{"model": "sound classifier", "dataset": "notes from a synthesiser with random patches", "train_examples": 78125, "time_shift_ms": 50, "n_mels": 64, "hop_length": 160, "input": "log_mel", "spec_augment": true, "win_length": 400, "targets": ["oscillator", "filter motion", "pitch class"], "num_classes": [10, 4, 12], "arch": "transformer", "norm": "layernorm", "norm_position": "pre", "activation": "gelu", "head_dim": 48, "fused_qkv": false, "bias": "all", "qk_norm": false, "parallel_block": false, "dropout": 0.1, "inner_norm": false, "moe": "soft", "num_experts": 16, "moe_every": 1, "expert_mlp_ratio": 0.5, "slots_per_expert": 1, "shared_expert": true, "subsampling": 2, "layers": 6, "width": 320, "positions": "rope", "pooling": "class_token", "loss": "cross_entropy", "residual_init": "none", "optimizer": "muon", "muon_scale": "spectral", "lr": 0.0087, "momentum": 0.85, "nesterov": false, "orthogonalizer": "newton_schulz_5", "adamw_lr_other_params": 0.001, "steps": 6700, "batch_size": 128, "epochs": 11.0, "lr_schedule": "cosine", "final_lr_fraction": 0, "warmup_steps": 670, "weight_decay": 0.03, "adamw_weight_decay_other_params": 0.05}
Rows from block 3 of a small sound classifier, named by matrix and row number. Rows with one number within an expert belong to one neuron, the router's apart. Each number is 128 + 32 x the weight over its row's rms, rounded and kept within 0 to 255. All counts start at 0. Numbers have three digits each.
Before each expert's rows are labels from the 100 clips, of 14976, where the router gives the expert most weight on average: "top examples" is what is common among them. Only what is clearly more common there than usual is listed. The data: notes from a synthesiser with random patches.
# router: slot weights (model.blocks.3.mlp.router.weight, 16x320, trained with AdamW), inputs 240-319
# up: expert up (model.blocks.3.mlp.up, 16x160x320), inputs 240-319
# down: expert down (model.blocks.3.mlp.down, 16x320x160, transposed), outputs 240-319

# expert 15
top examples: noise; high-pass; oscillator: inharmonic FM
router.15:115127137135099090150138114074133128083141083150154090212146179081081083129200141131099130115151127103118117157156102149165148158142106171187097169089083165127096104142186082145102095179081089095158136171102131090136096162071120155196058134
up.0:133142204112138164126143128096131143080189126163110139114100108169093204097116142075155119138176158128180120139159089113091171099164143107100147132132110107123136160174141132107091129181113121081134136060119121171202141117111148097068107071
down.0:121102168142105089109126130089090124116095156166157087133157119070095168078142152143086151124107080144115120088154153159089128136110158096110100210118174168163145106079224130195147182119111162202167121135106160132126126149135103135110132098
up.1:156114146101165166141149158087072097059135157054159141061157132110090113095122085136149139142084083101110115080096134208051118113174140107133172096132127106122082129128111094111100177103099101127095134138098131130138113142172190129163135183
down.1:114098164134117139105121141137121109138181105126118097125101094123163078188144208096106119119147116169104180137142121105091116131142133151107156099049184126122113116118114151148106081147154208087158148159092158164175197130164089146118124060
up.2:175119084105065162136177101169097055193107120137106132157101099188160173096083134135094036207122094136156134107137157104106085098130136096159128133099129138193132159084119117130139182097113070106132148111163141089184076161112121156163125169
down.2:094085126154182110147110172169152093098113112117073086100132123081150127108153113121127112118071168164118113165098114120100112175101132084078128161118148135094109081118158156116169091140094166147135088122134120160128150125140113163145092110

# expert 1
top examples: square; high-pass; pitch class: F#
router.1:113184168149127058124173104153193106127173140134129147087136172178086091109142158135133093149126148121118171149134099165147143108104145143167107190086141148120118107143161088097148174136152131161155086106075150091175084128129157118105071130
up.8:136135149156124086125110139119131162120101108160171165135114109143132120221111097158126154125156149098092094105124092129133115124141127062117124140102176162070142178105128103156165133120147081172179088162125138136066129133123162101108165131
down.8:088121144123134167120168138125141082185139113098131126129097126128123133159111178166079083151094146132229088163117128176183169118148121209146098140123150126124073099133153133128062176130123124140066111135171156120135135094116099074104109158
up.9:108149128074146139085151174137210122081076124059204090127129086110135163095074185086125138112144107137137134078142065152059114165169134146111049131199173156145184123139122135105102213101124108145088161116102170089101156154148152115141123168
down.9:147086164128151137121111116121123067157176147120096188178136140131173144128091089121095142160109139112104076186114101122174098113137175172130117099133078081121119139080141137091121105148189131122116156120153119145168034119156106174209170099
up.10:127136150105117090100114160103059089107149145106145089106144158149093155152080141084101145080111114137148102148135100084091085117111108191121142078151131128118108085133186100102205125144163103120165137181107068181215161099141140115113148147
down.10:183140182100065089120148140104139122128123126155121133195139162127126124080133179146103162137098181184099111159129116112149115136152125131144124094081070180050076124124135109146088141155107127088078125123159143127116126087146089128116141134

# expert 11
top examples: low-pass; inharmonic FM
router.11:073123184141124173104137101105159117103171131122097107156131135117123084143091123139124166119192167112115139127180139205159150137156111135108117132128081134150072150110125095156091160157092127084108183166166107105105083117116138111105152070
up.8:149114076124088201154116070129200086100169190133150110180094142107083113050104101074164182086081099113115130170111121095154158156118076104147181137133162135106134093116088175093124104146176125145094118116200133105141185166118162126142160133
down.8:102186148068117076071084073117103163105084197161135160100132083108168054160123133133139180114181132140145138113133069165179090147100179175106115059157124106208135176094117109118172092141110103148149189128108108169100072097123154091066090120
up.9:192148119134092105159133093114120138096137149105134118121107088161144083197084196141084114137126172194105078139095105126123093103137103119115158135114158110095134162135092209150145113078086109137155091104130187178178171134130166088097097120
down.9:096141155173117107195091140183126109125163068172122096094132158151126099054087119137096165091183169085151193063100167145189129136148066144118139104104149142134072142118102122087171114168128138150106174115098088152115121033168126148156121135
up.10:096158164142123166174113093120141095130131166158152053139124139104106127137140076093163155123164148099104152130080159107115182113092191129214142069175112115124155106157164106100135146123129152103180114091138112099163121141210073146140134100
down.10:118139125091122111119127105092163135138186126160126165136131111164141172145126152128183086138120120175101100166172093093094161092145081151102146122086098116141113146104114168121080132108179137153130127139163126127146141095105157163031160123

# expert 8
top examples: pitch class: C; square; pitch class: C#; triangle
router.8:098184120132138061140091113104118134166146126096109129180090133109122166121099183148118117062150148118196101101102076106172131142132100119148091116175138109137095103172155103145140174133085111090141119184102192168152141121173103121125142122
up.0:128149185121122064110134156140159081086088179108076108076034197125079123083157120093164088112166136181108105162131177084127120131127160126080159111092126137085125097105084116117105134147139124100101155120187108160173049181076128144112158149
down.0:117133186121067078124142144139116187099157111141197114160123128140103062136126169162144151167146075082109076140128139176118104171063154129141058146048102074190126089140168147079086151138090159141120182152124089154077137168162150136109075118
up.1:132171115118151084172096115088133155132141169162160083101136164082153098168100135141117151044141123112130101089088109130099116099111188139129103113070132139155126110108132161118152116140126121088100099088074119111143101165144154114137112114
down.1:167100081132076185089153186163133130091192123182130226183105157139134101121174108127112156144136121116137117173146174130100107154135082118163085118145107153140070100127139140162131143177099124109139136155137144136117078157138077138162163128
up.2:085083173125112093088123154112131152102093042120129143163127135161164119162180081117138115087116070145167128126118092164169153103140150083128102117135078124105144141153078125063110122117174109148178185136126169165110120143180102107170127187
down.2:176092119118112164135117113095133153116140111132083119152152178139144152109164076143153095105147134103119182130114088142044138140162128120173116131122102145170200162116124104154104168112112126135118132106115087103169116107148137133094150099